{"model": "contrastive audio-text model", "dataset": "single English nouns, adjectives and verbs, spoken by a formant synthesiser in many voices", "train_examples": 78125, "gain_aug_db": 10, "time_shift_ms": 50, "n_mels": 40, "hop_length": 160, "input": "log_mel", "spec_augment": true, "win_length": 512, "tokenizer": "char", "vocab_size": 29, "loss": "softmax", "embed_dim": 128, "encoder_arch": "quartznet", "encoder_norm": "batchnorm", "encoder_activation": "relu", "encoder_depths": [4, 4, 4], "encoder_kernel_size": 13, "encoder_stem": "single", "encoder_widths": [128, 160, 192], "text_encoder_causal": true, "text_encoder_width": 128, "text_encoder_layers": 7, "text_encoder_norm": "layernorm", "text_encoder_norm_position": "post", "text_encoder_activation": "relu", "text_encoder_mlp_ratio": 4, "text_encoder_head_dim": 16, "text_encoder_fused_qkv": false, "text_encoder_bias": "all", "text_encoder_qk_norm": false, "text_encoder_parallel_block": false, "text_encoder_inner_norm": false, "text_encoder_drop_path": 0.05, "text_encoder_positions": "learned", "init": "orthogonal", "residual_init": "none", "optimizer": "soap", "beta2": 0.99, "lr": 0.0041, "beta1": 0.95, "shampoo_beta": 0.95, "eps": 1e-08, "precondition_frequency": 25, "max_precond_dim": 1536, "one_sided": false, "adamw_lr_other_params": 0.0011, "steps": 13600, "batch_size": 512, "epochs": 89.1, "lr_schedule": "cosine", "final_lr_fraction": 0.01, "warmup_steps": 270, "weight_decay": 0.1, "adamw_weight_decay_other_params": 0}
Rows from block 8 of the audio encoder of a small contrastive audio-text model, named by matrix and row number. Rows with one number belong to one channel. Each number is 500 + 40 x the weight over its row's rms, rounded and kept within 0 to 999. All counts start at 0. Numbers have three digits each. After the name is the row's rms in percent of the matrix's.
After each channel's rows are labels from the 100 clips, of 14848, where the channel reaches its highest value: "strongest on" is what is common among them; "loudest band" is the band of the loudest frequency at the time of the peak. Only what is clearly more common there than usual is listed. The data: single English nouns, adjectives and verbs, spoken by a formant synthesiser in many voices.
# convs1: first pointwise conv (encoder.blocks.8.convs.1.weight, 192x160x1), inputs 0-79
# convs3: second pointwise conv (encoder.blocks.8.convs.3.weight, 192x192x1, transposed), outputs 0-95

convs1.8 094:467471550494501577443541536486465475498506452554450456466451513532525535490516493532532554557532471480551470504566475519567468457498483462484457498470550525448556472473523562491524394558526413533427506453420507569599519479589530532533523512
convs3.8 102:557509486526499495547457524479553530513497542486530493488527516448549544500562519477515525439463496477550447483482516566488515577435530519510534501488451511519539502574506483522482479558493445535444521497442407429490534459504409472531477563519551515446513545528547539531537443554514405526
strongest on: /ə/; /k/; /w/; /i/
loudest band: 250 to 500 Hz

convs1.151 098:488506534462475487443479545459512482465489457508461475565408519425431544485551485513507575452518497519496570527486479501451506614454493462517443550477512487568512463465469465529457457474513446530420480522407422488466482588572488503502486528
convs3.151 098:429480526505456514546509488484475552574467461524452467541552570424501531589500524480527483503530509510491473522484484466515447489508457485591509520478469536491547507532514580500504598513458555448555574429492484436492529504469512467507496486496575480481517553510514472482460569471462503555
strongest on: /ɹ/; /ʌ/; /ɝ/; /p/
loudest band: 500 to 1000 Hz

convs1.114 105:553515457536550555520537455578494504486573512445484522496522425472577525427475579425508511436478457552563566496554509550501447491550514486487490482486481484478481509467485486463530500503498538537489464449544455527540469581545479477482473451
convs3.114 107:540544494532467480513466494448499553441474479402505496459540472539520457520458471527520495489398546525470534503473473528487502529561500484527517505514449453461346510542519531548537585497488533431568459508501511503560582583513456536501553519485529531521488507500474500486504508516490549538
strongest on: /n/; /ə/; word: station; word: kitchen
loudest band: 500 to 1000 Hz

convs1.92 104:483500520466492499507459497437515421561486530424557554412520509490522467483542508430562514475483545459521453484505489586533530521578487452494567473521461543463454500520468517447590505503545553505490509516456461478525512520532481563512522458
convs3.92 091:511524469567513484536505410490461472451435485480554497474529465609589414511455540523480481452451495470475510514490525550590550527477505499545455540563554535449516456447526560481444450473391542459483584482515444496454502513494533538558494515473488486499469505496485469543476480549487506512
strongest on: /d/; /n/; /ɔ/
loudest band: 500 to 1000 Hz

convs1.20 098:529603557534532511491499519521553485503527476465526505523532414455486474544446462494431434484476553443510457460523506515448578478510523487531567537518461472496523426487460511527570476463518527415488558520512522594532560603464516543526557618
convs3.20 107:442555577486517456488542444516509558529490498403450429506486530566521487473502541461472409530537496507472502546478507531496549570502476462485490572477518496449549465460464465473457523466424482484537516515491474470491501491482451516562516515463485527478482487528517542558534510543545586502
strongest on: /b/; /l/; /æ/; /k/
loudest band: 250 to 500 Hz

convs1.30 103:488593471508540524473479464496447491482471542588566466514518399471365464529509533449438520505501510536507416611533509500492485631523548504542485496481490512479449514446458500520498522503451515474477561505568504494466520531517510498448519467
convs3.30 098:561507523457448530489563476497500508404532478377515457598524480510454481473513438477521545479533490471547499549385460472547500445476503514481497606490499489477497468512455480486525532496517551486483495515508498535493466399508505522469570512435459505425542459527466540509517451508500509545
strongest on: /ɹ/; voice: child-like voice; /d/; /n/
loudest band: 500 to 1000 Hz

convs1.12 095:489501508518525498509451542513444546490522485505521483522470520433503521505430520554484452438583503502490495501508572405451494536460522497487602486519532491518434519480444486526510494487467512454479571510528486476531458497479486527498549578
convs3.12 104:473489483424498526484485544472496514487467482472456496501480500571494541500494534501485511490507456490505517535494505492550453509529533486426461563551456553471448557544494551467483454504500530500507579440498541438559607529527499464495353514446536493501517515496512459446466526421495428436
strongest on: /i/; /ɹ/; /n/; /g/
loudest band: 250 to 500 Hz

convs1.122 100:494454571520477493539454550462509515550458508507567485581482438507405474506529592482477520527483465493523484569514558488518536533488420563487505438508501487518525482450433512475494526491497467486478528556540473394453515500554504492486515509
convs3.122 098:443495481553557440514477472508464498558508481535541490498467472542452538532419472456577499501525501455505526524514524573511544504491469503450591482495423472507519531497551507504417494521471530518449529532444545519492407511522443569501427477539516493457523539502531518551549501518464472529
strongest on: /d/; /oʊ/; /l/; mains hum
loudest band: 500 to 1000 Hz

convs1.155 082:498460476466472548489483433536513600518391461496502509493441483498507483508460486462502563560449483471536480483532457584563445474513499512487521506456521441423514483523460473485543556515544528478533423485473478436459517468509512492482495471
convs3.155 095:574538530422491537522504475471485508539499500516484544523567503493497540501424458509478524536533507417519518499512483515567489471482484528527645537578473519563459490490467530513545505459489563547498567522474452450560494526447440468460557534469510515575413491504501543515551534485480515525
strongest on: /aɪ/; /f/
loudest band: 250 to 500 Hz

convs1.59 100:555487537518495552519500526490536488480496473539503512511576547519547447476515504454495499537560480508541472433488473479433530487502523506524427492468492489476419476532497513581553481457449526551495447532547520506454436460588471511486492454
convs3.59 104:496463487486544560478472552404477515498528510536475510495461596546566568476466554510475395502535496513457529522477540439568505450498499459435591470448520514570581535479483505494456517542537509483519636523523487484489514540540487567452451461450432476523508464468519466426502484470549464452
strongest on: /l/; /eɪ/; /ə/
loudest band: 250 to 500 Hz; 500 to 1000 Hz

convs1.108 099:438488502517393516488545521477527560418435505480452469568461490483539515494546512450504466485404458475481470473447524444507468491495541469487492472496477500563513468495423453523463497535513507518496540473555541496512515503436449483555468500
convs3.108 092:475517496497460511526476542448421574526509531467481546507536500523549502514489428436476516468499501495439528443518480516500496492531474482426501526465492474463487544526523451509586511459449510499492482491531550475449411469510487486465493555489516532540516483589530547499517426474537518467
strongest on: /n/; /aɪ/; /i/; /g/
loudest band: 250 to 500 Hz

convs1.55 091:452529532449419552484523462493536530479508510579543506533573458520517560443471504476500503507501526495499450520510449481532543527483508523445540524496478483502448522461476528530634487531590515534497556434448461484441521490521452485527497405
convs3.55 089:507463485446452461427518462481569487468502539429473502504540474497548538464519568458451497564520505514471473525507538450503479576528522508482555464494560410463452547484461453517527523486519577459456507522547524497483543456482503551559524492506544496483507450524454518452570574530522521489
strongest on: /ɹ/; /ɪ/; /ŋ/; word: ring
loudest band: 250 to 500 Hz

convs1.16 095:452490527528434553485527494460505562587592437584510485513529445545539516518454509459431472483525522452536481451511473503508468503515489472453512467457553475508431523505507505575512481435538474567475584480503450510452499535534532540523499492
convs3.16 096:475472552508465463519377533495603562450530532529496472592511527474514500510589532473482427509502484493496531544486450530555569500480566508479530512507533486591522503496567501470509486561472501523550561487473490523491533465510523450474522581502503472534545474410454557479498449507519504489
strongest on: /p/; /m/; /ʌ/; word: jumped
loudest band: 250 to 500 Hz

convs1.57 098:500515520524485509558491540453539465534562560494557534590516445549522459511445563531523480490525490472445541504429473478552473481454529488484560563485429459518503494466383475479495551476502450423395494537500494510484521553482501477445559478
convs3.57 097:428467577487477562517473461523527457408545514511451437532488505590502430511530508426485515535570544476511495512536535504569567531514484494559462546580513473514522477522495563461540502445541503487531552577504528531477523477527534496497505479535523519537483526490556510480544489479399564505
strongest on: /ɝ/; /ɹ/; /f/; /v/
loudest band: 250 to 500 Hz

convs1.98 107:474484501522511591542490489547564480560498508450530554459480486546509420454524540457526538489487466461423437432453532526532432465517485480520538596582493497521509509519570526494449519576485516481538470575524498509490539526509449550448449603
convs3.98 100:453521467422504537440460448533512560516546506418537470486482491536448435482547482490497540428445562486608557521477473480504526479468585518558467512483501490498510491483470538441504457519538505535496434594451463485526567454549459496532491473485521463458536575548503465436551547454499503489
strongest on: /l/; /oʊ/; /d/; /k/
loudest band: 250 to 500 Hz

convs1.113 099:424545559459517486531573427476529464483470457511561551472489441509529528463548517452502435570472548435518548495489515517538532513595497434488459526490464458471495553547438490520539526507519521533464452494501494502587527568561475502562435489
convs3.113 099:488428424515518442427491523469481598609389503469481533466464503508503518494419520546461521486516556454523447470469523518503545483548462521554523481521506502489555439522480490499542464431451480459496534536495528551475544524418559454459524487483484561460445549478470487511452478465570462440
strongest on: /t/; /ʊ/; /ʃ/; /p/
loudest band: 2000 to 4000 Hz

convs1.111 098:495480550513484484474553486469512474473481442503502523471529466554528474465447494502539446409506544521483454495519496538516498527538459453558510529550544506479490386497481501551466481479538502516509537477479513522534528543558575467572521527
convs3.111 093:486566487457524559508488481491520498535507484485543510560507482500544551506519573473508580518537484426461469556541440489506499426545486556494463495500537462427545497497517462539503546532526450499544468463509505487469481494460483512491504506479484454536469455570447589439552544483472525461
strongest on: /b/; /ɔɪ/; word: boy
loudest band: 500 to 1000 Hz

convs1.109 087:536484571483520544558431490454485486491441430461494506521524534410464522493507476445544477507459509553497450452449434458518512536520537439444508452471545425537588470430503473509582472501409494508490546485533512557484507410506498468526513496
convs3.109 092:505536590501464490465466530451525569497474468560479521490479509513455511415445515473460484511472423419526489481528500576588495510448515500449493541520489426467433481469488543573541490477552547520454516508519545508546436502454445537460492521490514554504559443526557508477497459507557518524
strongest on: /ɔ/; /d/; /g/; word: saw
loudest band: 500 to 1000 Hz

convs1.28 108:538575551458479474548520486572466500477523487491462478487512460453467446434418478492492531462583441564458506507524487517452478507424497545530544596467477498510494481461516541474514550471510464501534495496525454597470535526466491442484494484
convs3.28 102:527531511523521482524438547496537516520503475543540496456465540513458530475507517542461533500511458555466486504474460512478484506569502483496472491551479488565537449463488509478575501524497539525510483471486545542475499519515590525460519487467466515530484509459530535532586524504490475580
strongest on: /ɹ/; /ɔ/; /tʃ/; /ɛ/
loudest band: 500 to 1000 Hz

convs1.137 104:479494538484640469463592452501525528478512541462545455495525485526493510531528600451503504487531462551492483523515472400489477445542485539488488490504573506474508464504485465522514471487425427424504486457481500501517553544447554553552542543
convs3.137 102:502455455542515484511444474547492506562479595458485482432465502524541517478482465450529434427488454436470467431439473501511440517512515526534509459449480493509496488486476548472482502443526535490487429432502537487462500441473495459543512432490500523500521505506468414514467448469591445524
strongest on: /dʒ/; /ɪ/; /b/; word: bridge
loudest band: 250 to 500 Hz

convs1.128 104:534467517477513510466490539524476474600502554605539509536586529528500488499577511541536474471479451492464556523476521450580465495548522488529458479493512519496550484434596497573489477503464440513451454552436494547383471431503504513472458546
convs3.128 109:504510459467515453563534506430514452454497511498523510490508607477495459531511501518538501388447520583532525496497499456426467535432569501502412485559523464458466459482489530439624574482496483481466466491412570504495521442552502440453455499481492460508466535578565522511571512445452537520
strongest on: /aɪ/; /dʒ/; /b/; /ɪ/
loudest band: 250 to 500 Hz

convs1.83 094:427555496491512558472501572484521465492474492519499498508491510415558532547469479542610513462455428475496463490503475536474457487496565478510515547461500462553500496446522532533443537487581544498526477416465432513497494504528605429562568495
convs3.83 091:519451480401475422443480495487497508526506436470570526483516497529557530467580506504541501489414540575498450530486477463486500529509438508517433445579457496485448528431527515526428516466510446477501441446466506482503449470507454545503541491453465538523523496459456520537534493546517540543
strongest on: /aɪ/; /f/; word: knife; word: sister
loudest band: 250 to 500 Hz

convs1.105 096:527479535502541578541517523450560546514517493517503457475443513461490494522582481394535516502530524570628481478499548535507482531507446595448502484473470571475489469551555470473494501510573495517535591569487542452469487492511503572423516487
convs3.105 096:571489506554490537493516472529446470512536506514439560499537534494471564477466496512517476543511565482487412467420593466443471468486540461531428422498531532528500493422507512508555485522529464492484562500423502559527470568478508532557465508541541475498555446454474489533464482519509475414
strongest on: /ɑ/; /ʃ/; /aɪ/; /i/
loudest band: 500 to 1000 Hz

convs1.3 102:490558538497465535526556502495507539440528476508487506502550502513501448552380460422494537499548478524492516524411476501514505500500494512557491532475513527441516485577510510477530466500495545572445532485481518496483480421500525489507498539
convs3.3 113:531509489569515456485478536457507545511446577444521552476490503506535523475563531508456536548458533466506489515508536478509563556486408545482527541532554484552512512587594460513493443529539462553555540486515553508462517486505496528474532512502438537565592488428449517509494483439538504466
strongest on: /ɑ/; /n/; /ə/; /g/
loudest band: 500 to 1000 Hz

convs1.189 100:462552502465457467571516481495542523537505562536440459546513483448506511546455503551473546480500503553532458480511461499524521524555520488576484493488560510496580535526557567528497523458481441488570519528567514474468517474511468551508506612
convs3.189 100:545482517514530490489459486460517470471488499524528551480486540530537473448422465515460537484523457571474431518479551461439496427511487436477451490542461506578512498563537463588485495502453563539466525592456431470460492506514488485544532533498471497464457513488515401542499506534517454493
strongest on: /b/; /dʒ/; word: bridge; word: black
loudest band: 250 to 500 Hz

convs1.78 106:477486477437506478485483491515466488441488486539544422581528454470530495527509457427506485532481541482519408549517413485490479549512457515511524469443491548514468443498472534434467476437452531472519509494475460476512502484496607517523481535
convs3.78 102:459525506533483444462561444547471548524439552464471459539517561494572570534505521542530469490542500470489515562517457506514453430515507542464561520545485535498500461520548552435474523520533531512462511511571540434518471515495531522483483496435513500435517504506489539505434432539485475526
strongest on: /ɹ/; /d/; /dʒ/; /p/
loudest band: 250 to 500 Hz

convs1.70 100:481537512486475479453510488515517447517480574502541485491503567486604520496525535557445490578567505493524449521503444558459510474558554421489489561492435500523501547472546507427506476495610488552546491550555449472471481463499507516528531558
convs3.70 105:536550488550466645522529513489427562478540553522528523471508552450569465487504489464553509576519506571527482519526455495541536491458506531478544520539458525522504457558578457545502498482568503506497510559495458540435517498536423491489512465520498543555459517465520512517524481458534536487
strongest on: /p/; /m/; /l/; /æ/
loudest band: 500 to 1000 Hz; 1000 to 2000 Hz

convs1.99 102:482485502488506509456538521505507520540513546483461450501495585521553609414453495542578525525509531580498463544471466497516550497563448487531441526445410520506468575537590536572523506479493529483432512474495564483522516517544496514560451483
convs3.99 101:435434501556495514438486474441438466479483488482564514494544472495502549481464394481510553484447474424465517414455540431455476533457549433525552522543474542500500489467592489473455483494458508461476419505462450443507516587495501503558468444502526518481479432519502491537471537482467512569
strongest on: /ə/; /n/; word: station; word: kitchen
loudest band: 250 to 500 Hz

convs1.160 101:489555434447534582392462515508552463446460543516477497502527436487541499469523479537495468436456556483548479514481428446477446531514459496478508445522457465511484443481402503495528472539517493475515557545459478512541474485531484516467541488
convs3.160 101:503500558498470453520481480510519493480465505527466519499544497486493464522455519527511487558446549471482499536465507498530483503555531467480511517517486491542473391495480559517520514471517539488413485526544484480474529547477502569422537494518455440456438441580521487476467486472522554483
strongest on: /ə/; /n/; /k/; /aɪ/
loudest band: 4000 to 8000 Hz

convs1.139 097:498470548528476514517575438478445544536548426563510593445459598523465474531446546485435532474428505486506517573517452479570504442513492470468440541478563521516432501536549508498495523517453524495499532551539526536561511508506467554544544454
convs3.139 102:487465533500496427601545513520487528527565530502560456478493487413486470486409575523559521501417475482538446442554501523453528513429472502487455443470531482556529470475498529513472518492477563467458552432519562457493566498493527505483541543479522485463535606516446479503496491513456495515
strongest on: /i/; /n/; /z/; /d/
loudest band: 250 to 500 Hz

convs1.7 092:492490543483576487536499537470508579444422468598506484477493459504521470555478415470451490476564535514507537542551503501530420493457467548508474455457520438525435490493495492502451494496586423504522477568539481500491557476497506556529478520
convs3.7 093:480469512542510570490470491499435581474543544602503486500551538449526392441526509505530476464535517485582547506528558471514542506547473520556539508459478419516498534463562453477511528530490390545542521544437401507462564507464560453513530458590507460493517425512483506579511470472460469457
strongest on: /b/; /l/; word: black; word: blue
loudest band: 500 to 1000 Hz

convs1.175 105:494526519472508519525483574486470451498505476478498486506489627502582569542450492469534423529508494490460445556486486525476483570468578434487527493506508440447462476476454540501546557445516422458473542465476499564534561510491559520541544521
convs3.175 097:438511559495480510492487484476583612463490533579464557471389509540504559549547473521411541579566527497451551566496495475563410547465550517473511536479516557426534531510469518534498497498463487505481477468469573497459538474493519446555464547452531505471548518600476498506408484466535480449
strongest on: /i/; /g/; word: green; word: lost
loudest band: 4000 to 8000 Hz

convs1.140 110:552521570538514547431435523539482520440471446536502526508511476522509526515477519511490496517443520540482553482498498468515523512527480536517488568482541630462471499495607571531516501516521572468511533512469590498496500527432546472502475492
convs3.140 100:491488549477556538572485537548509484533487501544530469569504549513500508524506482483534522450490526469474467522467526401538527509569443491509543567539447514482525551480491415495477455537453486536472469413438484492578411510568473566507524478466507482470512452509558525575486494461432471563
strongest on: /n/; /eɪ/; word: strange; word: train
loudest band: 500 to 1000 Hz

convs1.131 106:540536449516479519410539440509507569545502493612522474468461467488505558459526570492555479558494480504500516504513490475500549536471506475500516526507532459477561577562522489462538487537498450456496547498512467522509454492507524469403492491
convs3.131 113:468525449535486508508535481475445475531525513548562553501505533516465529501532510473488538499543512542464514533430472472448552572580483503563462416508545468501526544533426501499462532515469512498541564476513491533485508509485444435458496480516410550540586524532536527530414518595540473469
strongest on: /d/; /aʊ/; word: found; word: round
loudest band: 250 to 500 Hz

convs1.182 109:480509509478473472572471466502592440550519461464563488546537504467481545518468551502493509500448547509523548517520476498450494552500551489490444473554498502498515478534474537442481495531485504428476476500555494497535454599503506396500556512
convs3.182 096:544537539527460436561526515538403547533524527472462492521497446522525493478508481512528529555513425440515526379504436553454516521528503507609621547502556494500461505482526466506493560463471479533506470470502603544528542571485505532493495458530465531536536491550491504459514521490564530511
strongest on: /l/; /u/; /b/; /æ/
loudest band: 250 to 500 Hz

convs1.52 103:524454509475512557529432499484505522488539496476478482451546522492553589489503465480432468486510483448519519560453432518564490518522496549547532522536479453488498595483475460570484540484576473512485452619469457471534468513523501490487546458
convs3.52 095:487486527518423504509386486480405436449514514488406567495503455519581471489428506486514438482521548467543479460434542468546548472591477451492512503512455447494448513460558474458463473510470472497508434520532518424598508439526482489529546503558516487456504503447534485497567487483494527464
strongest on: /s/; /aʊ/; word: vase; word: house
loudest band: 4000 to 8000 Hz

convs1.127 097:522530512457531507484435526476436537464444572518422462535461517563450440509502515489486465438477571494464439477575491490495504574477483445514429502504503453540425490506532554516553440602575534505497517510597448446577460480553506524491483563
convs3.127 102:540522523505521524534469502527434566518431529534511493476487498527566542464458555497485485444472479584520524532525469479522476586624432527527535488489422474519463517567528502578559490522474484505461601504450473520540543461481475561532521486496489516458478515531521505507451556551475472535
strongest on: /b/; voice: child-like voice; /tʃ/; /i/
loudest band: 500 to 1000 Hz; 250 to 500 Hz

convs1.71 094:425488485512490517529579436576507503486454534471437555536419446500448559498429501421481506514446528500557524551447519502500533469447439513453514582542519450526524478533465471454458499485542476513542466370458499465445488482499503467515539519
convs3.71 097:487545532518453488594475574551483544532484528431549543578529467519525599446519449517527492536475537449453433550535497466533558489461529539599525467566516495513563494461518500528570519497512484550480492525476540479498498516457519532488480619546481470493495504494517512459463469476441557584
strongest on: /aɪ/; word: likes
loudest band: 250 to 500 Hz

convs1.132 098:520487535526487535493535486546508547534421514533479535561508516469520475534523457405526472469431513525490497494434454527475447583470459466552549454484468496581479512422510467500549537503456468497497529463536415455467472491497463501464495514
convs3.132 096:506430525539499598575441497479490530553505502437516500503539503523467487472447365458460499500494456549539441504521499503544498509508541534552463555547465434530511514486502562451487457484456522475471545549498621448497493581472510529443500485536510471509499488503457502504448502492464505587
strongest on: /aɪ/; /ʃ/; word: shiny; word: driver
loudest band: 250 to 500 Hz

convs1.4 103:495563538491621508526490458539539466552445516506507477481537472463562487529506555444474470468495424513477488463533516502523527513438468567507491526538501436548442504444497473466534523529460525527499453522529509499484499574444507561446559509
convs3.4 099:417519501409485515432515427510505415455517471450556544433551461462517490495517527536526404526523473450504478418549492463500451472533466524491426476474556505487478579460491484479516492475477476523515467401542483480527407474490457467513512551507433489471517546402506496471521508548485463430
strongest on: /dʒ/; /ɪ/; word: bridge; word: village
loudest band: 2000 to 4000 Hz

convs1.86 089:474440520464474483515497518478469487483468528440479483514522518496427493402463507487513529550466465493481476504512576522537479555569542511472498605514469479459522424528503616404494549569549492559447510486479457438474451502486502491487603451
convs3.86 100:570470442492460551540527507489450552553547552468529592509492438575565485447565454432550491525500479551545496473478568524513602497469576566546511408485562468529528497536466497520522488526486555538518512513566520527511542483545536519525525489517454536480493524540484555489469491537514545520
strongest on: /t/; /ɝ/; white noise
loudest band: 500 to 1000 Hz

convs1.118 104:513477497448492525507542456521504457436554539443569420530510483592558490524485452558439483465474543537530474476554440492573453475498441521486541461488454458489441440478508544459401495517423589463456465532470437466500560504520454550477528517
convs3.118 099:471520560412473477494510497540508471500499548581502474591470456534560514395508508502502484497522519565432443540517496506552478550504495475476520553489477523545572527537447540529441497434437535477553533514518392538489487528508529483536525548565475563508605491499495468482405500567470488550
strongest on: /k/; /ɑ/; /t/; /ɝ/
loudest band: 2000 to 4000 Hz

convs1.148 100:493523550618514533479419492422533469446466607477543478458496544514486455466494566566458404417547496504538563458573474468529519569487404446534492528508468456421449501522513467508484473550494500456488459501489524454489522483484480570506523569
convs3.148 105:483517482502483460474506494445462482485461466490582475509497469515466507465451497473470556589485519418419576546546426538504507570496564543484482464542430517489446531443532521462627460504521475441517506510582495478487505510418437428480523501423508477509525411479580447539479500460538495457
strongest on: /n/; /ə/; /g/
loudest band: 250 to 500 Hz

convs1.5 107:539537471511475536513530474460458518536446551474506541482462444531503471542488393497446544584442498509447509451489537522507524485563508483556536559459501515487516474512521400490516485494553458577510502538467501483519515449483665468519487565
convs3.5 104:557514505560489527522502450555505543558534506494535560558503504500442514480439510466490491509437462525475533493516436514508523537487526521511502516537507513553470495450487493506477541454434494487605517520491474478551585496542601481520490467478501502546470443587532444555460478562556491515
strongest on: /s/; /ɑ/; /w/; word: wants
loudest band: 4000 to 8000 Hz

convs1.147 103:506471458538496516486488506532512532498527540482490535527481531475499512516546483557493429546504570537515474475500451484560444502553492571542478477402501565538522485500478572452480510511534544473517624452510458517556519471447510426558514525
convs3.147 097:521419447462442504510462476518483537459499495451474496442472423487500501488490522514489403530446462453588520549560526512536497440504508540522466577463518520534484507450487553510488512589532505507608491448480500508509503451528506553404475511490454518549531507510517506576490475391472472600
strongest on: /ɝ/; /tʃ/; /ɪ/; /v/
loudest band: 1000 to 2000 Hz

convs1.56 092:512556489476503550500501536534486560567497541508424503461446536554545402513535461452449401446467453489498510473426456515463513537558504492529451544469474533465473558488495494513531499552441479513534520481490583536490515446492577564520500451
convs3.56 088:475479572521464577509489510520482506448535483460505495468494506535556518559547497504542493525536517508472422516481500499515526537549521559534495516491565505485537467491519602490491516476419493491445507469540579524437482498487432511535530511503524508544486514543527408572454476479485451469
strongest on: /t/; word: watched; /ʊ/; word: pushed
loudest band: 2000 to 4000 Hz

convs1.87 087:401547540499457518551467463465489490468447425533512501476471451536502457465497474434521418499421527561616531451474529479510499465502504463429514456528429466496517478444461475562529563512511495446473512539448567437483455585472513545470561472
convs3.87 095:467509491460507465468460534499533555556458500505428431431451526484448483467479471574502522531522499483516524468444536521493520554480508482506466572503465394586434538523426518502529427498505510520490555486458524505503478524450515465501469538526525460621557404451548566501515529424500473479
strongest on: /d/; /k/
loudest band: 4000 to 8000 Hz

convs1.17 101:511515488429436480520471503464436405482508545528487474517525506564517496528452499556515567511504544474495464512499537530513536553609478550414507460491487511481500450464514484417475543540493603579509494499467570510534478482465474553562502441
convs3.17 110:480535461548514552508527501542546554539494492423481513553480533529539498477527480499560540496534500498559533505550532511437559560545491506543500554588486523527498511494514516528530578530551539544529541529563529529498632547447524593561502558511555547502496531484548538501441497526477513549
strongest on: /b/; /w/; word: waits; word: bridge
loudest band: 4000 to 8000 Hz

convs1.146 105:433481510524464483473496569516568558502544529491548468490481567536530532570506513471521476557483494553460550511471477548528518551516441544543474485467512445519534517551408463546517460444529482578503503522478496427545543521552490444526449559
convs3.146 095:513415519585517525505482519437482506429533525550475538501462518491470542458471555464567510490487449459521531459442531526511488492507522492510504501501509604509438527506488527553478469537507480598455440494545493515557462487409479555511532496451417497527409490537521467471457593411498447522
strongest on: /l/
loudest band: 250 to 500 Hz

convs1.163 098:511488475464536581521510496484551490452468432456532596536539510471500503538509505500491476522516459485528547470552529479508558518476470575490464515486490518479502547473474561500456494566483465492491538452563495486499565429537462431526495474
convs3.163 094:474446449455482515502528526483444537545513504425550508530473488577513528517501506484505522517551570484454495552511505465512488517528475466514578537510442558442497537514503539492523535587515495516571415455494454443542588494551462472565536432518513460467445526466516501509485491434520490588
strongest on: voice: child-like voice; /ʃ/; /ɪ/; /u/
loudest band: 250 to 500 Hz